From a checkpoint of a small masked image model.
Model: patch size [8, 8], layers 8.
Training: muon at rate 0.01, 13600 steps, batches of 256.
Data: 97500 training examples, 35.7 epochs.
Rows from block 5 of a small masked image model, named by matrix and row number. Rows with one number within an expert belong to one neuron, the router's apart. Each number is 200 + 40 x the weight over its row's rms, rounded and kept within 0 to 999. All counts start at 0.
Before each expert's rows are labels from the 100 images, of 14848, where the router gives the expert most weight on average: "lies over" is the class under the peak; "responds to" is what is common among them. Only what is clearly more common there than usual is listed. The data: rendered made-up planets.
# router: router (model.blocks.5.mlp.router.weight, 16x192, trained with AdamW), inputs 117-155
# gate: expert gate (model.blocks.5.mlp.gate, 16x192x192), inputs 117-155
# up: expert up (model.blocks.5.mlp.up, 16x192x192), inputs 117-155
# down: expert down (model.blocks.5.mlp.down, 16x192x192, transposed), outputs 117-155

# expert 11
lies over: planet
responds to: lava world; full
router.11,192,173,220,211,213,234,182,148,220,162,146,184,176,182,223,188,196,220,203,228,153,164,174,172,214,221,197,127,252,186,153,210,185,231,211,184,225,284,198
gate.38,232,193,247,220,192,205,207,174,220,205,159,156,152,241,128,209,252,209,169,209,259,227,160,228,175,128,243,153,194,194,173,175,230,210,235,172,238,226,214
up.38,184,153,245,255,146,183,221,251,225,176,159,146,158,266,200,202,267,191,194,200,134,201,221,172,230,211,185,187,255,153,175,216,202,211,238,229,207,250,216
down.38,164,154,178,150,212,141,283,217,117,172,238,213,161,199,257,238,222,189,222,257,188,119,214,171,173,184,120,219,199,207,163,233,221,181,195,262,190,230,223
gate.39,225,226,227,139,169,210,207,197,145,239,179,187,213,250,181,220,186,202,220,243,171,175,183,250,193,179,149,197,252,221,205,174,192,241,277,227,194,86,187
up.39,145,184,229,288,129,251,212,177,210,244,215,174,155,241,208,226,188,233,193,168,243,147,182,224,151,195,183,149,230,175,217,200,139,213,275,169,190,256,215
down.39,176,185,262,108,225,218,198,208,187,142,219,187,223,233,204,201,219,281,157,257,176,237,137,190,243,216,202,205,218,166,206,194,228,150,235,192,245,211,149
gate.40,170,218,174,197,153,189,244,204,200,234,205,152,122,226,143,169,137,263,242,239,155,208,186,230,223,179,209,124,215,199,186,146,261,206,163,167,199,233,145
up.40,288,222,272,208,191,214,167,180,178,157,197,217,218,141,216,211,244,162,173,183,101,118,236,223,249,233,224,294,151,192,219,162,159,198,205,189,159,191,200
down.40,226,137,222,146,244,155,192,206,142,217,233,221,212,176,226,206,206,205,188,217,204,243,247,141,201,147,234,182,152,234,173,197,218,171,197,176,226,198,148
gate.41,247,172,231,248,184,252,188,254,267,255,213,143,155,137,106,199,192,289,253,233,189,203,240,204,173,170,189,200,252,203,210,231,159,218,254,252,188,241,190
up.41,112,194,172,206,224,254,147,161,151,149,219,232,243,213,118,182,215,237,233,198,195,164,197,190,230,190,246,201,219,143,197,369,150,192,233,182,247,227,197
down.41,154,200,229,174,213,170,246,249,284,160,157,253,276,168,174,222,172,182,241,235,164,188,187,170,200,161,188,241,176,211,235,199,199,231,198,208,234,199,227
gate.42,211,195,222,154,206,165,235,238,275,210,157,204,156,183,113,168,204,214,255,215,148,202,174,228,218,155,188,195,210,161,175,201,191,216,229,234,177,159,246
up.42,251,218,267,149,205,172,170,201,222,200,221,272,221,143,205,268,158,193,168,186,222,204,212,155,222,143,203,175,176,221,271,163,166,237,250,220,169,218,189
down.42,238,225,264,173,193,221,198,171,195,161,257,196,231,188,170,147,200,186,154,214,197,230,221,197,213,210,219,178,223,126,251,187,228,236,288,161,155,146,184
gate.43,231,192,221,203,239,195,226,183,286,190,210,145,217,219,138,204,219,85,202,251,221,182,253,210,175,201,224,225,241,290,244,210,143,158,244,135,177,160,203
up.43,219,230,210,175,193,157,187,211,184,119,133,195,222,214,230,200,194,230,207,219,161,155,192,142,266,167,158,111,292,200,160,125,240,279,219,248,232,178,198
down.43,203,198,229,182,200,164,185,245,215,230,185,185,223,153,187,173,229,208,146,186,219,215,193,235,198,244,301,252,209,192,277,181,193,146,240,249,195,191,227
gate.44,196,168,168,224,188,255,207,140,279,243,174,203,220,198,201,202,239,203,144,227,194,138,186,171,257,164,148,158,179,108,143,169,232,154,170,197,187,195,150
up.44,183,229,233,130,252,221,173,220,178,200,194,156,202,276,178,154,76,280,204,150,155,229,213,206,216,193,177,138,220,127,201,198,205,172,117,228,186,246,239
down.44,218,274,220,170,237,219,192,144,110,217,250,166,208,182,144,302,203,216,170,206,164,190,247,232,267,144,167,212,186,227,144,216,193,137,224,219,243,174,256
gate.45,206,225,248,248,280,220,125,207,178,205,196,171,135,186,206,213,214,250,209,194,206,230,156,255,188,229,106,167,184,186,167,140,197,197,161,207,241,202,160
up.45,228,250,150,223,260,212,192,122,179,199,166,216,211,202,187,218,219,180,188,228,188,226,208,225,218,187,280,168,157,204,242,235,245,254,195,222,245,204,179
down.45,246,149,234,146,228,185,239,191,122,239,115,196,185,230,174,171,234,212,210,185,175,142,162,217,202,202,198,255,122,260,193,210,287,202,186,170,216,190,176
gate.46,214,188,167,222,202,184,223,142,238,233,223,206,188,161,265,181,206,205,141,174,223,187,248,211,217,258,221,213,146,226,206,160,266,166,176,177,248,130,206
up.46,208,168,223,169,234,253,236,222,182,173,226,145,198,202,265,227,144,193,219,243,175,151,255,178,186,155,125,227,134,240,233,226,156,193,145,170,193,214,218
down.46,238,214,171,213,149,188,205,163,102,269,280,187,249,240,179,196,202,138,227,209,113,161,211,165,165,164,153,187,218,261,182,231,227,171,165,200,219,254,249
gate.47,252,240,233,284,243,226,143,147,284,161,226,207,254,205,233,164,232,175,103,259,262,170,236,228,214,166,220,168,176,197,251,162,189,213,260,209,225,244,208
up.47,166,170,141,194,193,239,147,244,244,211,200,254,181,184,216,119,205,255,190,205,161,206,257,230,236,210,207,178,234,201,189,234,246,220,212,227,171,190,221
down.47,124,193,216,165,169,260,192,131,209,203,185,225,211,182,185,150,134,210,196,226,98,163,201,223,185,206,114,205,196,180,188,267,234,234,217,246,133,236,161
gate.48,266,153,196,189,180,222,159,208,246,210,168,217,152,178,133,176,184,210,150,204,251,138,248,238,132,219,212,202,173,224,243,200,237,232,159,124,156,170,218
up.48,199,184,206,220,188,191,246,182,170,165,212,140,167,186,214,198,209,204,178,240,184,201,175,150,259,190,231,168,260,218,248,197,182,127,257,153,207,240,216
down.48,187,269,191,241,219,171,186,272,204,263,156,143,247,178,191,140,221,195,171,169,167,201,107,198,119,235,172,213,169,208,250,169,196,211,216,200,208,183,148
gate.49,167,196,170,192,215,251,181,230,209,160,259,156,249,170,204,204,187,251,160,243,218,223,218,231,171,228,188,262,208,143,186,192,223,139,275,159,202,220,223
up.49,146,237,183,220,191,239,162,186,152,211,173,175,254,227,261,133,185,209,187,155,208,232,272,206,253,195,189,164,163,222,216,190,210,194,241,203,209,200,187
down.49,132,201,267,245,202,220,250,183,134,187,98,127,237,188,179,239,125,226,174,274,215,152,166,149,107,259,128,230,155,212,192,270,199,211,260,165,171,112,221
gate.50,207,122,230,182,139,188,197,232,243,253,216,117,190,175,195,226,197,172,202,288,195,171,225,200,168,168,185,144,179,147,241,130,257,267,169,223,206,76,208
up.50,176,181,220,154,167,252,198,237,186,199,203,187,257,146,267,244,161,110,219,173,137,197,193,256,206,185,209,222,176,140,272,313,246,173,208,242,256,227,226
down.50,180,203,173,164,200,186,233,270,223,192,177,202,279,176,215,253,182,114,266,167,153,176,160,282,226,206,220,283,232,220,200,286,214,199,210,160,216,157,238

# expert 6
lies over: planet
responds to: crescent; glowing rim
router.6,184,211,219,222,193,154,134,132,196,209,222,180,168,206,137,217,153,146,116,224,207,177,162,180,173,209,197,196,270,116,188,198,155,137,241,171,213,150,169
gate.19,233,230,207,122,159,163,186,126,231,208,226,156,201,188,216,206,189,115,101,123,201,133,237,261,211,133,173,214,192,199,279,168,216,155,185,163,159,154,186
up.19,251,202,202,194,219,228,221,262,193,150,117,169,245,192,176,207,185,188,198,313,95,183,199,250,222,198,206,216,232,141,175,224,186,237,244,158,223,173,223
down.19,219,219,210,215,218,169,194,182,232,208,158,85,137,167,250,277,272,204,125,157,214,133,277,227,134,179,210,182,221,274,212,192,164,158,201,188,227,222,129
gate.20,220,225,226,177,206,183,180,254,219,166,291,183,242,259,268,228,242,159,230,222,195,197,222,211,259,223,246,101,63,171,182,193,124,172,183,160,230,254,194
up.20,197,234,224,211,199,230,167,267,181,204,239,184,289,290,226,157,219,155,167,205,236,192,232,177,248,173,270,130,180,205,192,192,179,182,253,206,209,254,250
down.20,220,238,216,141,233,216,204,247,172,179,244,227,173,229,213,174,199,199,186,183,209,161,137,182,220,219,265,180,179,195,183,229,133,204,224,202,175,287,181
gate.21,219,162,133,142,206,145,186,174,236,191,227,129,184,194,170,241,205,239,136,185,244,186,140,171,190,127,184,234,134,237,251,145,177,188,178,217,126,148,195
up.21,256,292,249,261,198,235,199,186,167,205,169,320,192,166,188,161,219,139,307,205,122,217,283,171,199,259,242,193,242,209,119,204,228,242,272,180,298,161,198
down.21,219,136,150,184,254,216,178,206,181,248,243,202,244,196,246,125,127,254,173,206,226,218,193,219,191,151,223,160,149,204,177,148,193,194,182,242,183,200,211
gate.22,195,240,216,252,198,228,247,271,212,203,292,185,196,164,249,158,206,241,155,138,219,196,253,200,245,225,142,251,250,162,179,183,192,169,231,233,188,239,114
up.22,126,229,242,201,174,216,237,176,214,168,204,173,128,215,172,240,208,191,171,176,227,254,157,192,253,323,257,159,182,256,188,233,185,235,214,142,239,181,160
down.22,276,213,160,173,219,215,211,236,216,212,223,143,194,197,260,245,178,257,258,154,164,170,240,245,219,174,143,218,249,179,228,219,201,229,257,251,263,196,203
gate.23,254,133,178,221,195,162,230,250,248,177,231,185,210,205,182,160,141,163,231,253,161,245,249,180,202,245,176,226,236,197,222,203,198,161,201,151,213,224,239
up.23,103,282,208,146,145,230,143,108,180,186,275,188,148,231,212,141,178,215,106,183,176,204,178,206,240,215,194,220,211,199,214,99,183,180,226,204,189,223,188
down.23,140,177,190,206,183,231,208,185,247,256,248,214,176,140,186,206,187,169,216,208,245,224,289,180,215,197,204,206,153,171,179,235,256,211,209,248,167,201,207
gate.24,198,143,199,227,203,249,147,175,215,146,193,104,238,147,128,259,207,220,241,144,300,217,277,119,300,216,174,224,141,184,177,203,187,219,149,180,217,262,233
up.24,283,186,180,225,189,213,171,146,201,141,169,136,206,198,127,258,201,211,211,116,237,229,227,129,181,174,191,186,135,166,155,157,197,208,165,148,199,280,171
down.24,268,254,218,275,245,226,283,266,208,213,121,221,202,127,229,175,190,209,188,236,241,153,263,237,190,215,282,258,298,213,176,214,250,176,201,222,177,185,173
gate.25,154,272,247,265,192,145,175,97,225,257,230,246,182,233,110,229,145,206,155,191,218,136,202,180,168,214,208,181,229,138,247,169,283,222,129,160,177,206,146
up.25,235,95,171,161,159,205,181,228,184,154,188,183,172,142,273,243,311,184,223,249,229,175,180,216,195,216,162,213,210,225,180,227,119,194,278,170,172,198,178
down.25,207,60,202,219,142,267,199,187,211,118,159,177,186,163,255,218,170,218,299,192,192,245,287,223,121,250,193,143,162,267,144,197,202,218,175,262,226,286,155
gate.26,251,156,176,173,208,202,135,172,231,188,149,231,247,144,220,253,237,182,240,239,233,139,173,245,267,208,214,249,208,203,197,240,233,233,229,176,208,126,166
up.26,160,164,157,168,187,234,194,238,241,215,272,124,192,223,216,188,177,215,190,222,119,222,195,209,180,161,212,262,181,187,204,143,141,231,115,173,225,249,269
down.26,208,237,153,166,134,230,143,278,227,275,198,210,149,177,202,218,189,214,242,199,80,238,172,183,100,180,149,264,204,182,177,203,212,185,178,176,243,183,221
gate.27,171,83,211,170,168,250,270,269,196,198,225,237,186,242,211,199,269,217,208,235,198,180,253,213,218,192,150,253,228,134,247,240,226,237,204,228,135,234,233
up.27,178,233,164,183,200,206,148,183,223,200,157,165,198,138,194,208,166,200,247,166,213,201,166,243,118,159,216,244,152,232,160,148,148,231,256,212,188,156,258
down.27,159,206,214,91,193,143,228,177,125,219,174,312,138,238,231,162,279,200,198,268,201,231,251,158,215,176,195,149,218,186,208,241,155,192,203,178,203,165,125
gate.28,140,225,133,262,186,160,248,206,223,203,187,196,203,256,220,253,222,159,165,130,119,255,154,223,136,134,172,200,139,258,244,231,241,192,153,286,201,208,141
up.28,262,186,302,156,283,215,167,187,204,246,197,215,241,148,160,80,178,206,205,263,155,115,221,183,238,215,228,186,272,138,221,177,243,216,186,173,218,233,179
down.28,208,177,195,204,239,260,175,173,281,215,246,197,130,203,159,207,197,199,258,246,214,229,211,231,195,177,169,210,183,164,246,251,226,183,262,239,203,167,202
gate.29,144,230,222,102,234,179,129,195,167,170,228,175,226,264,168,213,184,161,182,188,207,170,282,183,269,103,179,185,214,217,159,213,200,248,198,166,149,119,182
up.29,190,175,215,220,185,247,147,221,190,235,171,226,189,257,190,189,144,177,241,165,150,217,156,181,174,216,186,245,214,221,160,201,122,155,180,206,246,117,151
down.29,210,142,239,231,231,185,212,163,220,218,217,167,176,153,218,272,159,185,187,158,232,182,217,166,197,189,219,209,235,180,226,219,188,236,231,146,179,200,99
gate.30,190,187,255,237,207,250,187,164,180,235,135,190,218,192,267,201,133,241,136,139,176,230,229,230,108,206,221,173,201,167,275,168,218,209,174,176,197,223,92
up.30,241,259,191,181,214,305,204,237,223,222,162,158,120,203,168,191,186,230,173,244,219,222,173,185,208,264,120,178,195,129,181,207,232,230,155,211,242,225,142
down.30,146,153,179,200,170,152,197,215,173,226,226,223,195,150,211,227,263,164,126,273,218,242,227,201,194,153,220,253,271,220,165,153,183,143,240,201,163,153,220
gate.31,205,252,204,184,190,215,98,197,234,184,220,195,208,216,192,223,218,125,134,201,160,141,272,192,234,123,187,166,120,138,189,264,244,205,235,235,170,201,207
up.31,208,243,187,173,191,170,153,215,275,160,278,230,193,220,143,211,200,236,107,228,184,129,315,191,278,166,268,185,196,148,187,232,275,200,244,122,216,223,241
down.31,153,121,210,241,215,140,208,254,206,249,98,156,221,199,175,237,151,174,208,199,170,211,119,143,274,196,183,241,168,188,199,148,189,173,196,236,193,192,131

# expert 9
lies over: planet
responds to: ocean world; full
router.9,167,173,206,199,194,208,195,167,181,157,145,242,169,111,264,149,223,193,244,219,127,165,170,150,227,237,203,207,286,161,192,224,170,215,205,172,225,286,248
gate.38,161,140,282,205,157,145,171,164,207,126,208,221,169,189,158,203,291,237,191,257,215,206,233,215,208,202,153,235,243,185,223,169,222,217,192,164,213,192,227
up.38,107,180,247,221,260,196,205,195,209,176,241,242,172,215,228,158,225,181,220,191,147,277,207,216,194,262,173,191,286,155,181,260,196,281,211,180,206,168,250
down.38,158,127,191,255,177,187,246,172,273,202,163,213,234,252,223,214,177,192,259,243,231,158,208,222,181,164,223,259,242,273,215,135,149,174,189,216,189,247,160
gate.39,155,198,181,251,189,166,183,161,201,137,191,259,205,181,186,168,197,201,225,185,212,270,265,217,176,213,210,206,86,259,220,196,172,206,237,210,232,155,247
up.39,149,223,149,251,271,250,236,288,142,263,199,204,202,183,166,121,195,222,245,210,178,266,190,148,112,220,179,213,178,108,204,176,224,163,207,172,234,194,96
down.39,176,229,162,183,192,250,127,105,96,284,275,238,217,213,201,140,163,241,243,163,194,219,218,185,191,282,141,158,204,197,217,260,224,81,192,165,198,197,171
gate.40,180,227,264,250,205,175,250,201,190,243,223,183,225,194,197,161,196,247,138,216,165,194,269,161,205,264,129,224,157,166,236,138,237,233,207,118,168,275,169
up.40,201,226,251,260,243,250,217,171,194,200,180,245,251,249,226,145,212,225,216,227,160,162,191,163,159,251,204,224,242,246,247,249,192,162,155,275,253,149,182
down.40,152,191,189,224,216,215,170,195,229,205,181,280,219,237,181,166,216,161,226,246,201,197,176,295,287,148,208,229,236,187,220,229,205,219,262,165,156,209,258
gate.41,259,194,269,208,142,99,177,287,257,185,201,93,254,159,183,274,244,140,268,276,266,188,225,252,201,191,200,195,161,220,246,183,238,242,212,159,249,221,254
up.41,262,183,301,237,242,128,196,195,177,185,193,282,169,167,221,257,160,192,216,228,183,180,245,142,194,136,213,186,217,267,192,162,248,208,217,230,246,202,212
down.41,227,180,267,204,293,226,140,154,281,199,183,249,198,173,195,160,150,138,166,212,216,125,208,215,201,172,194,204,181,238,145,126,198,202,215,172,215,252,165
gate.42,238,161,215,171,198,212,185,195,173,151,163,252,175,246,138,249,259,141,266,257,253,158,248,175,236,232,225,242,233,200,159,109,164,206,248,201,241,242,238
up.42,194,230,164,194,203,230,193,175,165,202,157,146,200,143,236,162,206,258,226,197,205,253,123,165,156,161,217,151,180,237,186,248,276,203,214,193,135,162,170
down.42,174,144,288,217,275,87,228,166,91,188,252,226,206,220,240,244,244,177,209,244,262,162,217,157,218,184,259,226,203,141,241,174,245,136,216,121,180,204,198
gate.43,200,163,257,213,186,226,193,99,210,195,157,210,205,180,162,195,234,209,188,231,247,251,193,311,213,185,121,198,160,119,194,188,135,248,176,172,239,240,261
up.43,210,203,122,108,178,250,182,127,188,180,236,172,246,213,158,177,109,166,161,168,160,208,184,245,164,175,166,221,154,191,231,192,250,244,224,162,217,244,229
down.43,221,262,261,214,207,210,242,278,242,236,164,185,203,154,198,240,151,207,143,168,172,282,189,179,197,203,149,243,198,243,255,238,177,238,160,208,209,211,167
gate.44,197,183,197,140,209,147,217,210,214,221,209,212,197,155,225,165,176,186,212,134,183,126,273,168,246,234,204,247,197,237,163,161,182,171,193,185,183,297,230
up.44,289,204,187,189,204,182,178,245,217,217,229,193,236,223,228,203,251,171,280,218,213,225,274,246,198,157,177,176,249,223,215,148,167,209,173,152,214,228,222
down.44,207,221,152,189,269,188,214,174,141,232,281,217,121,192,215,234,191,223,292,219,190,231,268,183,204,256,187,213,225,201,239,196,156,219,200,253,174,208,213
gate.45,171,193,200,213,174,160,211,180,119,193,213,184,186,196,183,187,199,215,224,229,182,165,244,257,248,143,213,230,255,181,216,243,193,159,192,215,206,123,219
up.45,227,222,223,187,202,218,183,233,243,261,220,208,155,238,123,141,132,203,208,160,262,216,164,182,252,219,137,138,173,199,161,121,263,254,209,219,121,166,133
down.45,230,150,212,217,198,203,192,202,248,203,301,152,185,188,213,162,170,134,231,204,155,167,213,191,198,186,167,98,258,140,215,213,120,149,195,252,187,254,155
gate.46,231,179,221,182,135,200,198,252,162,190,232,224,233,201,182,184,180,227,182,176,204,160,228,196,213,295,173,191,238,196,165,204,196,153,184,179,229,203,308
up.46,182,178,226,183,246,222,259,239,284,191,171,285,193,145,206,238,191,206,213,149,225,170,208,219,233,218,265,213,213,184,205,205,236,208,159,114,275,207,241
down.46,222,202,179,209,231,179,207,226,129,191,152,165,202,216,165,152,198,193,234,195,214,224,191,226,301,162,270,261,236,120,214,188,198,171,173,167,140,217,142
gate.47,139,188,229,180,174,153,189,245,206,230,149,166,125,172,190,262,256,135,169,248,199,210,248,240,161,157,255,212,151,165,200,228,163,164,221,173,253,225,206
up.47,218,199,149,177,225,229,140,122,234,257,180,234,249,204,213,193,211,141,189,241,111,165,223,240,174,212,151,155,216,232,263,225,210,202,159,262,181,166,298
down.47,220,134,228,216,164,179,197,217,217,221,211,221,209,207,200,221,251,193,142,232,231,224,131,183,192,199,267,138,198,171,211,282,200,204,104,196,203,184,150
gate.48,172,258,100,192,157,212,264,123,242,222,146,219,150,280,195,194,229,200,220,186,188,266,233,261,263,183,210,153,224,240,197,190,187,220,241,205,293,146,203
up.48,105,174,204,197,260,199,145,212,241,173,174,99,202,199,190,165,245,159,213,223,241,205,227,244,184,218,194,206,195,123,190,115,195,137,240,214,169,201,185
down.48,208,233,189,218,212,188,220,205,214,273,113,257,236,255,176,197,174,189,216,234,247,276,226,156,141,191,200,150,166,200,224,227,244,189,163,231,218,262,158
gate.49,246,157,127,128,202,152,224,179,184,196,134,221,326,153,293,213,222,207,194,214,198,167,241,207,208,190,201,247,187,185,216,134,220,194,169,227,187,287,214
up.49,141,192,234,235,176,279,251,203,208,132,230,219,174,235,236,198,108,227,242,224,175,189,316,258,246,161,197,195,220,160,252,235,175,195,231,189,199,186,191
down.49,185,171,287,184,158,217,168,156,200,136,229,209,192,173,190,243,222,163,177,201,243,227,222,207,155,229,183,165,195,155,158,148,200,231,177,215,191,224,166
gate.50,264,243,235,200,216,208,160,229,215,202,226,197,206,218,252,145,132,207,242,206,123,149,249,169,227,216,192,195,233,187,283,252,179,191,215,192,191,206,231
up.50,267,192,166,190,222,225,170,252,283,187,192,200,187,186,162,151,261,270,244,174,183,201,207,193,271,177,215,187,239,181,188,147,248,116,120,188,200,170,219
down.50,167,189,103,230,185,241,154,220,294,301,148,144,225,145,246,188,179,252,322,227,186,143,242,167,183,160,184,120,168,125,160,221,207,201,194,246,218,244,265

# expert 5
lies over: ring
responds to: rings; half lit
router.5,176,217,181,285,215,227,171,144,157,241,219,163,203,171,225,233,194,184,149,137,238,232,214,209,193,107,221,207,147,203,210,166,238,178,144,280,184,164,267
gate.38,128,130,228,302,192,190,238,230,129,234,269,192,181,182,142,181,214,169,189,156,224,209,236,173,167,209,129,198,274,158,177,192,258,220,189,207,139,199,181
up.38,159,223,174,179,182,165,255,225,186,228,164,192,177,199,197,237,205,180,149,213,230,227,148,139,224,179,201,214,199,227,190,252,251,157,243,223,265,140,137
down.38,161,253,215,194,222,184,172,183,242,221,166,190,156,176,213,214,284,121,170,204,176,192,169,198,94,255,171,264,154,155,168,235,219,228,209,185,221,184,123
gate.39,235,226,120,151,258,197,255,204,228,136,218,185,193,169,189,229,142,236,258,217,149,125,241,239,232,247,225,223,263,229,196,230,230,231,185,217,182,99,201
up.39,142,207,282,163,201,125,172,204,182,154,182,221,141,189,272,205,174,207,228,141,254,186,169,133,178,281,199,153,245,191,218,214,233,204,183,210,194,179,168
down.39,178,192,210,116,229,134,155,197,245,133,273,218,131,204,180,159,177,180,256,149,304,197,128,147,162,176,214,205,141,211,226,165,217,158,197,214,202,173,191
gate.40,214,217,176,179,215,201,197,214,178,139,175,193,210,204,237,219,162,150,174,239,164,218,222,221,254,180,195,229,154,231,255,138,246,193,229,225,164,223,260
up.40,161,168,216,249,92,151,182,213,258,225,217,193,207,240,249,163,241,267,165,212,299,218,232,242,140,110,165,271,187,215,206,174,212,129,215,168,233,209,138
down.40,201,171,227,158,135,189,203,182,229,171,251,187,132,191,261,189,196,186,90,274,228,236,243,198,216,190,225,184,194,237,255,179,208,162,148,165,214,141,192
gate.41,214,167,205,244,234,136,145,148,210,194,244,126,213,160,188,179,214,170,168,198,165,198,198,218,243,191,228,184,172,126,231,192,214,151,176,218,157,151,163
up.41,137,251,136,175,219,167,277,201,152,222,249,196,180,220,248,214,190,217,206,173,157,110,274,232,217,169,177,230,286,184,197,249,167,149,223,209,177,251,198
down.41,177,238,203,188,212,91,291,218,296,233,246,218,194,215,150,266,197,198,175,203,176,106,171,243,206,187,174,209,188,114,202,221,201,130,180,180,220,145,171
gate.42,218,244,248,210,196,192,257,214,305,190,178,293,112,218,185,166,214,157,136,182,136,165,218,186,264,194,175,200,245,217,251,239,220,243,119,208,185,110,221
up.42,178,181,277,233,192,271,135,227,224,233,216,147,107,138,163,188,268,287,208,193,142,195,253,225,210,220,250,176,199,180,190,190,203,215,259,192,149,123,179
down.42,202,202,156,193,182,191,177,132,123,189,196,152,256,204,205,237,183,208,279,158,289,180,146,203,153,189,185,270,185,172,182,200,171,135,251,176,226,308,203
gate.43,149,176,111,202,213,153,153,170,198,210,188,200,206,233,186,213,196,159,221,195,196,235,234,171,164,172,215,232,233,137,194,142,193,161,244,180,188,188,143
up.43,134,197,209,163,265,260,261,198,158,197,225,242,192,336,229,126,172,180,153,212,163,194,174,189,81,183,277,201,147,247,240,204,211,249,177,184,204,180,165
down.43,196,162,199,169,183,302,203,188,233,201,258,217,178,221,249,169,193,196,155,173,156,217,191,183,195,201,143,203,149,226,258,147,226,183,114,249,185,192,153
gate.44,210,199,243,122,198,148,202,221,243,169,201,215,211,258,121,159,167,159,210,199,197,285,166,188,206,238,207,155,175,211,236,207,247,209,220,143,215,218,210
up.44,175,116,155,243,143,209,255,221,263,152,211,163,190,181,180,237,169,253,186,255,225,236,191,267,230,195,209,226,212,171,223,207,159,180,136,270,104,205,233
down.44,245,216,205,233,188,243,255,155,177,228,243,136,237,249,220,180,200,241,121,154,147,217,171,205,186,174,307,157,250,248,212,274,244,209,215,254,149,201,200
gate.45,199,237,166,171,258,210,219,240,190,170,211,258,112,240,156,142,157,125,234,157,222,201,199,152,156,185,252,253,107,241,197,171,215,204,262,179,230,168,152
up.45,236,181,293,245,187,233,173,129,195,183,184,163,213,199,240,189,185,229,240,228,256,205,182,167,66,289,160,154,173,205,199,264,240,249,108,158,246,229,227
down.45,203,244,227,277,193,311,183,141,184,140,155,191,172,136,252,201,167,236,99,187,211,268,186,199,171,195,155,146,234,209,194,189,181,247,156,196,227,173,205
gate.46,111,230,202,216,196,150,251,218,162,196,236,231,231,252,172,143,225,161,205,188,231,162,150,175,195,204,123,253,214,167,229,234,203,217,120,203,193,141,238
up.46,215,194,176,150,228,218,218,197,174,210,250,207,170,226,246,205,255,301,216,220,251,194,141,236,214,169,206,243,162,222,254,240,191,207,219,197,243,212,258
down.46,226,234,115,204,186,232,166,172,251,237,214,208,216,227,159,181,192,194,303,220,215,263,154,172,257,203,259,237,162,190,195,224,192,173,211,213,192,172,185
gate.47,229,204,197,251,215,254,289,194,194,185,185,156,212,180,171,180,195,203,215,240,221,166,207,238,155,225,161,215,118,160,224,214,193,245,139,199,293,167,211
up.47,145,188,193,264,200,193,228,183,121,226,161,214,133,232,321,236,214,198,186,243,232,182,176,172,137,206,206,169,214,217,153,187,248,189,232,207,261,104,247
down.47,156,234,147,254,230,184,195,135,215,195,218,197,200,222,298,114,206,197,266,188,167,175,211,205,191,231,230,102,207,165,199,228,175,221,139,172,187,224,203
gate.48,257,153,184,175,170,192,183,172,262,179,148,184,198,192,138,220,224,136,210,240,150,185,175,248,239,150,225,165,238,221,223,220,225,200,276,176,163,220,160
up.48,126,209,222,157,162,242,218,232,174,195,131,129,217,195,201,151,165,152,241,246,172,149,211,186,227,184,227,143,177,131,177,174,182,271,175,220,203,279,164
down.48,190,256,227,202,202,262,195,200,210,204,175,197,215,138,162,121,209,242,259,156,208,242,195,224,174,212,182,194,229,241,263,199,191,249,209,182,162,179,230
gate.49,260,156,193,208,172,167,233,255,185,218,274,200,176,244,131,226,212,176,163,217,207,198,202,216,195,161,224,170,233,254,123,217,276,191,241,260,208,179,151
up.49,166,216,201,202,191,189,236,119,196,214,229,263,187,267,117,153,230,119,139,210,177,309,200,196,180,240,220,253,266,138,215,180,253,223,210,178,261,221,266
down.49,255,203,214,248,236,240,236,237,213,217,199,223,105,210,209,143,154,144,174,162,232,227,193,217,198,227,117,221,196,146,245,243,262,218,158,205,173,163,206
gate.50,261,257,205,186,232,167,210,194,223,168,169,178,220,306,115,181,218,122,197,168,157,249,240,224,193,111,178,171,200,282,192,125,162,193,146,125,206,254,122
up.50,196,224,265,221,176,176,209,141,188,213,210,152,205,162,183,141,184,166,128,212,261,211,190,200,189,223,226,220,173,138,101,177,159,195,222,238,135,226,179
down.50,183,252,187,177,245,144,247,181,214,251,184,198,153,179,121,123,256,208,201,208,206,215,237,183,200,207,255,148,171,183,205,208,195,206,167,171,224,160,224